Weights of a small rotation predictor.
Data: trained on scattered letters and digits in many colours, 195000 training examples.
Rows from block 5 of a small rotation predictor, named by matrix and row number. Rows with one number belong to one channel. Each number is 500 + 50 x the weight over its row's rms, rounded and kept within 0 to 999. All counts start at 0. Numbers have three digits each. After the name is the row's rms in percent of the matrix's.
After each channel's rows are labels from the 100 images, of 14848, where the channel reaches its highest value: "patch colour" is the nearest of a few named colours to the mean colour under the peak. Only what is clearly more common there than usual is listed. The data: scattered letters and digits in many colours. In brackets: how many of the 100, against the usual share in percent.
# convs1: grouped (8 groups) 3x3 conv (model.blocks.5.convs.1.weight, 192x24x3x3), inputs within the group 0-23, a 3x3 kernel for each
# convs2: expand pointwise conv (model.blocks.5.convs.2.weight, 384x192x1x1, transposed), outputs 0-127

convs1.144 101:520405448419493370495526447485499480442541486435518560472530491519500489475427461513591494443528504499500509460526469571494423501500437478477510615569514444531552514545515519497430486506521495521475512493521518603469424522525525453531557470511478531546508492510524354501492462580457474474448560450426483473546490527432450562447371493439588390538529416503467447514433490509449611438439493497462445476413428445425432504568642477477482506583470527556520574565410500506532444480555473524574513524552516438516491461490477478517392502529459409465461447477477506499444678473427518450515567505485506494541445557473386504519425505528488525512470485590439532
convs2.144 097:444454592453482561418410537580486456543535472496458533472497527497576439534411441582407558481504404620465591485542561437486536466506434621496531576598623443380532478507499518536476595497484547549438498538511390549589534524484487549533482517574446579523520400531521472482588403449394488467517484486480499455493443501588566480378406506437489531508478428477469567431570488538526484434486
patch colour: grey (39 vs 3.4)

convs1.96 093:509421521603581549484596573401429493500495435514506513511445471533582483446594580512472528450438518460466425592519543533550509528560452491445463508501478433434451462459537474465454488480437423466420471448417541497525478417395522503473517500539484483470519484486470475525415487466506586570502425521504581519470508552537478523518414532521474438531511450514477491483542471431471466575525561360395483408469443451599573439521555526464479392440499430484539513469451498504490427459479437451445495615566513493504540502490575575513475567486537498506511519445566553467395414556462499500542483466492557554450416406542459411481410476450476462572539487454429520
convs2.96 092:503452447476463525483553505542450547482550515516500529570519535480452480612488555435434530617470527541510434428563561503534498456487521480446519491530480547530433511468510575453448479374436515570479499524453503497578536471472567506456400522528502540535509362513466436407508493460485465558624598557517481564393498510481497416463521454452465526601550501617537513475568496579536457492540
patch colour: grey (35 vs 3.4); brown (31 vs 13.2)

convs1.183 102:413490456423617468427619552503451530578451474498554496498494560545451442443432591530548486471481528522418441467519481504517555456543482532520498565475500562478499442549437411581431425486502506513514507442570404479433489449481500551478500501540467536506466464530567437439513517528494531514496449496486500532377540482402548575558370437540443443560580468477491506553463459520504411460518517527507524504587515578433599515493478410589452457553441541479530561379505569458539523443432464483516562554432538528532512437426525466454485550400518510481483462435427493551446472492523450466491527514497420507457596470485586554481471473594418516538464431581496453
convs2.183 094:523580381469623601564645497515478451470519586459448553419499464603507393503452645446523419464426487485482517483559525470544513421434530500524555484531558512475564640484500482509582471406603450494522436552559523505548527445531464526540489477538522542498472548495515442524433583499535505508443478504446521475474517434539567479538470486365471517485420562491591480484426513469505398464495
patch colour: brown (39 vs 13.2)

convs1.106 095:432539404471542400526480478581571467429576439525507504408631493410488482534440503439586496543519541435551513473482494432505487517511494539603522494496433514441525534472532454547570520435515526457431530494552451469453484565387453489485467505533508479455583519508416601546458587476441544386500492488508452522536438531479513520449441440532491455497494478471477539464496414444554456472511539420463527480369493388490508521429450517552478467563490405558571433417482411401534521393466502415486461401483434527477475507514509491546536435498493490522482427520586482453517571430498487525470467509500524474565452357542514459450529463525509436473587444453531503
convs2.106 094:440514497431487505448480495423474471412424419456492442460564562497422486418490529436503512494496461500601476528438501556534493433504431505451535591569431527539491471511467430532488361542511498576446441439469486555495595519520469428531503474466437553376483532535561416513512385441455554458466518462525417523560462499484496510471553578507508521496648502531516550570549464483510550472529
patch colour: grey (27 vs 3.4)

convs1.182 098:527410478473483423513500454463528552582484554434609433489414484476567424401557537503473461519505501536455481522617526424506538470372490495461492432586529425400468541508356531547602459567530493520561470408469537517485534559439451457461476477538484492495486441545513444475508527488530547491495515541568565341518598462497534537510462458460466506524467492535446404515462427539462437470528479500490498510532515416586550390455522542496499519452479471559522488501476473430540482476404485537487462496535429466513492514503441471506563382548458527483498597512490494531483483483609392471609603457490508536422456410484552595484493545496471542532521463489487461
convs2.182 107:581516500527445416530485478528508534478519509532536537472597528497509487559447477596537454485468488535553469421476544431543565528519487527448436467405443500530582526470419495486529548454492537596534526577440513505501491518568515537551529557508554511457470445434547547442446504498514610519551522456540491375490481495533500504543494490423494409480522553396554575569545441529535492406505
patch colour: grey (31 vs 3.4)

convs1.43 095:495587584572654673511604602487426442547444410500516483505516497508568533487532557495479505512452447495493467445499535517483497545501475473492488548535508440486499501496531498493511598448499530558598504527510549501482471504462440505516304384531500487468533474474477507468527517544529438514531441491507524506513455489541463538497466443490487474487544480501398418455495371538536481502489434487538440519468487444514460460468466442460501468477466491584544501465492504582627574525495493461475464309402496448507493527544490542539447498477483448374432396446593574488504583480543520550577524434488484431477499476449512470503494550524493498503476468442433459
convs2.43 113:528536454511443508394441555451513515484498428517445541530501423532510532414543539432443547540502427344660538568531523530565469539467485392502566583478475457413531424463486523506458600538532552536353595468509491501559451516452434497496495542513501601532377530527540494482443526546499442517547493461518514582407469495483533470561451492488483594499439521566477481510462479554534477558496
patch colour: brown (38 vs 13.2)

convs1.156 100:513573455462566511473484509508431484546491425564550500492481460539551560513593558368438496560500467539545451580470468507522432457479472493518487554458466490465547488554499479509489547521470523475526465535579344474495491499437538572593412488467496502478556454463552535498396466521378452421402535533500416546536443438584561471499496388448536497532592474438466508541522490480538503508538398535570612466504537474403515510479552446401401451517519413469486402455468494508503442512489464491425456429565526450428517442519488482512469486401467481532544534466564445578421401473597485497584505484550464459499415519428489519442477449459534451535480527473559473
convs2.156 097:532478523502478510488441555466475550539485477474526473524449471416537465510412511522493484528510526509449406498482524391432558485472465575496616502494534468459486477417510436534549564496360397565438560471538472517504416557486483523480595510551510582431468476485583556470497535482533523451521513442464535497545476536593460468455587535603509434506441504600537614480457525523427553414492
patch colour: brown (34 vs 13.2)

convs1.86 096:496512402472477432473515440544550503488458492545441534444494503539532490475502465469398556438500595473503517459565500448608538502548532502430436426440468557440400480509523473520559466470487536425556557415447515526503539527415486415464546484537376546538527592522576551478476494474506625544455481456475537469502625425533439421464487577478493522456524570503509501512617471446496447591485436538502528525512488515511482492534473441527509458565453454514452451513549537474506477469548461519491503497528498475439527558458526468496629464468558448415390444544415527527560565447482466505387390571461538583516491509522425492518441537414517512506641437526525416
convs2.86 106:437504514513537380479488491377520579481490477483530487524543473395501462435456421472560413510568570483572571508541489487475421533431493493437521487496462539554463481460476544374528478478532433504436620475498475483436472515624456502479505516460479521529373563470495389494547557432510399530541493451565490654473511480493473544473556473479444539457502493455450555532496507480476477449498
patch colour: grey (30 vs 3.4)

convs1.1 106:507473591431505509515490474450512585553443544477550434511521492544489517545459562476539479441516438462567483508548491513553466488501486500437551455506533514480521559512396452543445515493480448520534421500456446445495458543538459547471489541390536469464449483476555500449491470485527471459491525489324584452514622421549467430355504446374603475525393515519450539489555480549529454520486360454535409488471497578402494472501480459486496443530513492491544446602473517511468523468504466515570497431549457569485495474395494485541446594470573519456543545461511483460499478491521489470443518493401601379445506532521457566532466531526550494571382555569543435
convs2.1 088:443457535483554512481513551465492505406558522455569521525434549517538515498514444616478557590620480501410492609597421558535551531498482520504507459568470467477545496489526490426467496468463616539470378620532522496512547536519518412452464488424516500493589454517441427538590475397542453427521493499558495489429510519563478572495563459443453426403431522485470427514506548532472491533502
patch colour: brown (37 vs 13.2)

convs1.116 097:508400468525541536440566462527506526484468457488487470480516474479364533494529518443602514407510420536481469415430509463406489537560516526567533473488412502507456507552452564504389473505534484434531463523430472478506461496478450480576432557476579532535477391480488527538540434493523587468439552423454485523499520467503480483526527455468430619589434529445426483540473402541469509544536481436393542508486466491414426473455505517562523516484538445507437580517484468423416545573522403367506528464521438437524485479537526530425517448402544531532528471480484614521481459424483530473505547549529564540524497511460576660480412493487505531496495581506513411
convs2.116 096:477513596441506496546515446520601591406483443458485491464395445536506425520464519609608484474547546504465551548498446512609572506490560475479477477648530513489434497529544456515461544497480379551506442431466434500465530469524491522497541567490589464498515555498494530458465379491458459511507521568418506448618557454491485453432604496494486535490393470512561557588532523455594497472507
patch colour: grey (29 vs 3.4)

convs1.155 103:518411508486446450562538468491510483405414536508478555494510569389454525459447523435494528516403478480494485419413545581441409429608439515567597452548536502506533519472458489539520515497527532517553555509532526555483439548540539439509543542487499531490474569501450423551624505519489502481510457468397580503435448582502433447529406578532489453511517505520496485551518460478504496448532581398388515524483459512552452523536468487425496511371454641496424520559455558524470456551454545493561463477634512428453531474502442532479484407529599478404467466516491509465547570559517435418442523460395527513542516455496512533448437495491469475489577485501463528
convs2.155 100:541470438531526490442430444593391509491592509451587580453485516476490516503569551517571531461417527532458469477473592452417559468470596478518478388479464530528501499485453534514550558433439541447477397549504549474508552486489507480559633568496474418478585467466511531592472542500427497514521492494507516488586545537506465465476473405520518563558433548486485457466486545502427413494529
patch colour: brown (34 vs 13.2)

convs1.77 097:527663546438499456414415445484464493530479473468469495533399512552491399535512556515530507510550474474444548460546503441515469529478500499568499464555489396388486532446496508564508485458459524527506557554503459523529501518450540534526557498499435473485514503492512502494522432384537488477485501551460418466490404453529465480478450495495504537517519497446495477454502584487443472556502453480487557476466545495526568491467515503540563496461492569475515513551516523385479490517473559472532519500517438443422501480443554511563424403489661515388426439442617673439591632494454432536524583485405512584531550557485501594426518507419446544445484459510447494
convs2.77 108:493410519568495512542574474510478484575486378432496559441483530503465473615583460504520495493551508462461507517496571582525423586427590466465503506491517535514486578471488414457507512480451433569533491488510515449513465523452445517556502576471477486406549539478569481430548533532492472440499467525544521487548623492492454507445528530518521491486503506505455516513540543464516524559459
patch colour: grey (28 vs 3.4)

convs1.110 097:466554479447580545448494503470595569467522543554427485407510473513572544458524528449509522466566557622554467482542459435507530451560520500496506483545378523477409534435513494528517434512512468600504497516564404462515412524548448500567625523481462500498433412516557573528515433449433555497489542474543506436454458448495519547422455463522431487459528523470378374609569498517486491519507488537391434529363422535435409433518520545562500474477542507558469448547393482545626478539558521442476524492465520542514496505513515503486467509509528453550539465461553544463491453446498436528446516504529561495384580492481495506436438572513504497502436465491444430
convs2.110 097:493497543491465506488590466533553452621478546463510496474491539455485573476465498465513476383590447585460528512344468490531529552567537447371532455533520495633415548521566551558527492458581418512589443496507444480490456441549513471538348540498457512511479536586503513467551451533533480552401486559477463531592492479513488458550547453539500445515515459466556492596541597482479543571420
patch colour: brown (36 vs 13.2)

convs1.56 104:534508453521445463480433535377546611353467530453424519464501498497433470542468415486508522490476542541509434454485386492460453564552514545605519534618535486540499522462488563482519563481525557428571504487582501529491470512522529476536500504479498503459474499532459465566468511495525502477568516443498463554473512559499549460515408534482488568515407442481521498529488442506536439464535540480555443464534490481554363521590570435512458502472504510502526459527471492540409520535408408622548472492480492411490527458439474496529448505495531365632499396558520442536547462435626436505535557416501446441552479392394532502458517536492532478479536514454581536
convs2.56 107:497410439445491515509504491492434627514478489464500478442467417464527534393464494600453548499443485522490546518488569445528507513520589495550479482547456531435571508500425527532647441497441526481502556515503489370409571499426534516540511509515491437488438468378528547564516466504509514448452475486461430559441499552454566560507581485559472482486587493481526509468496457510438444526460
patch colour: grey (36 vs 3.4)

convs1.136 095:545581496525574477494440447449442556586477505546519473495510467468485607483446499537452431497501470499491531526515427527627498502587517484534570452393531492458471527483473510532511560489541429466489478393509576513518463444502578371488567530455525539490500485504535398378466547498343446507469515580514610461542526501518469476487501448446467584465405561502491492478538511478496526470499560511467443487477488463453531593462484560501521547440489571523522421538554400423556548438404572524479463448509533491402480556473503458456492506468506488496519529464481502502521468548461427508564488430545579430562377438488478462410411523464516453490630613449522539
convs2.136 100:512536536527495507507502474573451537434537483469504505549494505526478565512539520482539513462543554479545503520539477421561458590409458520596637499495478625451441553466522498570594548528532492452571526544519514480470539521402489422562493443532487549575506541485579536500504539550510560511460470555487532467490461549450567391579508507526559416413433502559450472460456487486541479580487
patch colour: grey (28 vs 3.4)

convs1.53 091:501498470539509469547548457497523442649526432559471496440515460459601575441615467512512565531530525438518523399463450449541445472458515450515484471430602463453568494471455371447558374482554406524484483545502557498478536505527530526512488547537504520440548506391564536495498515455495459489455473505506537445401454521471506492536495508562485424500534462526508532539504493476490551520598479555557509462465541553416417448394477553456464446491523440472507474462445471409502450486415456456510453516487480495617417494600449510514513507490513615380538558488486564477474545489539501538582457474521484469453428449458510541461512543510524491482427525612324497
convs2.53 109:522509535502524481482505455599451537524484584510516557521550426493504544527497486509547427451562466503589535521523418475521566527498599447511559524540597524561588529567442515587473469503434525516536573550517483476437539562532482418588446578457476508534543506535633502465446514402471549520439454504485464547447525511487431553428556475487593457456559496460555492570508473470591490508534
patch colour: grey (29 vs 3.4)

convs1.103 094:499523533444478454477504476462440511558539503463509487579490483630547460477393526532545532474504558483480455538524473519452479460484532504462450474423508438525452542540462436518567522502459453408521518570490497499543448481461556525487478486512439521468503552544484580460383442452497448452563591474529468495472454556525556545472491523534426522456503554521625501494524537482463462430530506499453473517443466502616497426541470498462512503552501576605474579443438445389496372381426512484598522405481483504430451475532468559499500536517508547464501496459547431455525431570523579527458494471480428466391434433435438476630470652486475469567585408493538439
convs2.103 097:540527552443543451547572455501441488495465575459506465614516519494438451492495462494467478453565507487426480530549529474536593445496461488496482506500522567586614476529530444428456501443405563500487449483486486542486586489483522506452375437552478472507512578407563471461509496557471472559509558461613520537549420565451443499495429485521506550445466494521527491485444532479507525470512
patch colour: grey (26 vs 3.4)

convs1.11 089:494446558493460545547466467456531471500511487501481541550531513518479516476516491504407433448496444495439429565466520481487434532497477586487381474511513588514577438482545482460467478456497495420405441475530458485426447450476465529423492476331445456448543623477485476566550439535540464489521520555491491523493561635497440582444432506454576567452387418503517478468533444481566557497474531462493543558520599459540475497519485495530537446432456489592455473535531471601578480451507568497502510440500491403499457447424427478512419478389408446445452502628526492622531520548483472562497529518476473491510554605506488511501469440490450411484416473465478525
convs2.11 098:464495415397475534488499468453473451458552430457453552479430402427465545546501540521521494568495496515483530477522603477544548509441517421513610483481674501448566541514534530450546541496471499484484388475428654504488490508452533476487536530460479509436538480472445454496560608490426534501539454451580396452461448476445525424575369679551496551508381475530525425524429485571433521499523
patch colour: brown (31 vs 13.2); grey (26 vs 3.4)

convs1.97 093:528469463437549504530592539478517469544421428517467516425548418454585450440549460434518508511559524541526436512604513556538484443485505438489527465525540475493413492481510500537513479454461532599465561485455511482436441523443440455473501508483510454487584393462536401452516530440570467547523425585540509491548432550485469501486546424426526409526509479455452482444357428427469505423460589369516481364446485499542518506539604484586466456473514450489431418437471516503582431469474450417478488639483545516520500472530447503563511562528507546497503450457443518524515517505527438491497482534521562463390490464467466457565503389443469414545504580495504526
convs2.97 091:513403424559502462433540432329446448563603518521452508442566519437509493639511502459428503598546549416429506492648583539501579459514504474463545484573390500452421491457457500418492532545368542507492451459499524486323416471399529455454451465565491458504502447485448510467520571537495512534462487416481478557579515503512528497553436491542480485500457541475572502502522383474457491445545
patch colour: brown (41 vs 13.2)

convs1.169 100:464462446385502590431507472467551431451549416565499520484432505485506448553541489499474477503519478534494415525434508492450521445489533433431507469520459501545376506553479471473399512432508493526553530397552525434495460561508482531480510473499474533516549517477536396414541499541552521502515494449489468525496526542478610465481382632480480454545404546427488593415664462457556371510486487504522511467519474431632508512553478491494495467458516454529475478518479537432484447507444486566517537374495426496499451536577452451510509406523527510514477599377500552436512526504474555508452482558447492499543476404488477510449524491448604467459475577538410499
convs2.169 097:479553470532463443475471496503575485526475554464400428464527567518483483399517515455582489554468477402555562466440530485511486488516456494600535512573589506506466534510560482550540522484501517569532545498447495385509526506563475466520460460500450540507537608523400490497479492465486460568512476453490544460532469460502608547443488492438467536524525490537414584420586516494500522518516
patch colour: brown (33 vs 13.2); grey (27 vs 3.4)

convs1.39 097:513371535519503544448590478551528466546522496436425479391535529469493595546513521492463449463472496480531518477519556470524503514478486593580420465504425448444518535515449531537481484572499386491493461515450482405482485451539447568484445606503512498536468547567564457468490471518541466497509465492541525447498390502493455516481557430461501528467520535381570493420550444466486421554483519619484512579502538489439550568448463493409398501537529510527501501498498436458494419487504488516518474626513609520424533500412458431499533361511387448593525476495465464499492536507439539516462420486401356476560437502505467471499480498462464564621490470542491465
convs2.39 098:440417527460501654504409461379571515520412538428496490482419598447499517516551449427526538537486514458406428502522480470493401508580486518533532469369504551526565502512503474511426539510609540567532555433543463486516484574475481536514382498502483554487528442493662514514514452473472450593589501494521541530559472449512522446512461580464508537600446461494465475510564600480512502541582
patch colour: brown (34 vs 13.2)

convs1.58 099:523527473533597545527532470440491620485449420461497542449541503446492510501549416522581541481562483484456436549475465599499513546452440504446503485456338540543493469424539514478421536592432549463440603508496472487486455447552486536562423459519465445475482455503457515595538571490441506568497421482472514508439431519522529494531463525556524458477497607538521491443501535477420435497447551504505482446484496475617496478548526505578581568499518512568513480563525462526567527433419566634504421467464440448458559626415510492515543518483495435443527505520544444418536459520545507502517566506505466484407459570437396418522540497493567447547460593493583459
convs2.58 095:463534557461493576544511492522485453462525507559420594478502593518501494504349470421502451501528524610462556441455554390485439533525471560481526505516446569523455510505486550574556574504540535487520555494511531545543551510513563512471503474520502494423595525399526589534681508634487535387481569541493523446415510488494501530531437469515505456563490528476495595538432446475517467526461
patch colour: brown (33 vs 13.2)

convs1.135 097:436508479526486522559461527397504472401509503418535542510533517465421550494479571498440451435474449530466486556579505529650577473586545528458424546538582571542426516532485486502510460496509608501465519502460488501458439543497486501443426442465410516475439473476422451475550523473520489550536549469486494476422448460416461451431452495548608578524572512543585521467464528494472517526463466477542518532595540488525453575568522464480443458496500452496390616392466557406417504417622509525497540512566564502435498473504581479508558483465503458525522446496521500530507464436491439460503413462449490489432445522523462398505470368428435477452519550438574529
convs2.135 106:526524532559501482531546430408512481484522505550536560539548512497431514507495444530477471435521508501452449506515529572494498549519573497472426514484545487533524540451501514436443495552653560509667422543481586519494483506503441459493601582517491480522586546416560424523510551452557437493428567520548575557595558539466458521525459474453450658548443552465518459494528404567556462523523
patch colour: brown (34 vs 13.2); grey (31 vs 3.4)

convs1.187 100:536494547417505486464363474498515477463527544410543500483620468479600511517525495554495553561422477556473454563479466496480497477566563489527388624565407512597513534476438410502474500501482508372483436429424594388447496529476461495452459469487566516504488549428478543565481505557518485512536482504443549507451520495418509514444400396486523519477497486428547537448432594470515592504505498512529531460513515489589484447476599525463533506513558519533451478563495524500492513500500483466490503432538551376593510396544492440487586481397415537468443599421503566502453494474453524517494559606484466492514515487471572493457474502416433495500409516511466449
convs2.187 101:478452523513468500467498492472525566514497583477553531449587597487510568459501436533502518451494496503537445489508436617435446439489380482382539401449509442510437453450502507474470531538614538513497426584530554555515497522536559393417493475516442559456468546501501388471526526547483512507554474502501611532590537586449508490564418442487463515521493475518568402480503504505548524535418
patch colour: grey (31 vs 3.4)

convs1.134 103:566399546501474520510521439502452557501511549400468522523567518529483432529429534444417483461520559543603397489585478527379492424518598521439450533491468452495430526434463425478552471523561540516465388569376587517424420413566402594564488572510489427525450513477457620401477494490443516511407540513520501536467545486476522506510500564450483550528555443508535509549486457448470514496487415479500545406537523490385449435585568525625448528506514419470496446470450551535476534477505477493499542542478519499431479513504500490532490520525548532390567476473542488497479433526515524502490549518470567543474441450452457436498567518578425471473496529461461581
convs2.134 099:469485548517522485560483521537591530497426470518499469426480593540506513473552555526503519477401539568499494499526429418386592467538482495445507518398523462543473561539496482441445400485504493561599438460529476555537521524543535410402443492532527462600550469390572370346438542609554496529518523497556581484482416509465533482488484477522565504470590542534480565550425482473497522529474
patch colour: brown (36 vs 13.2)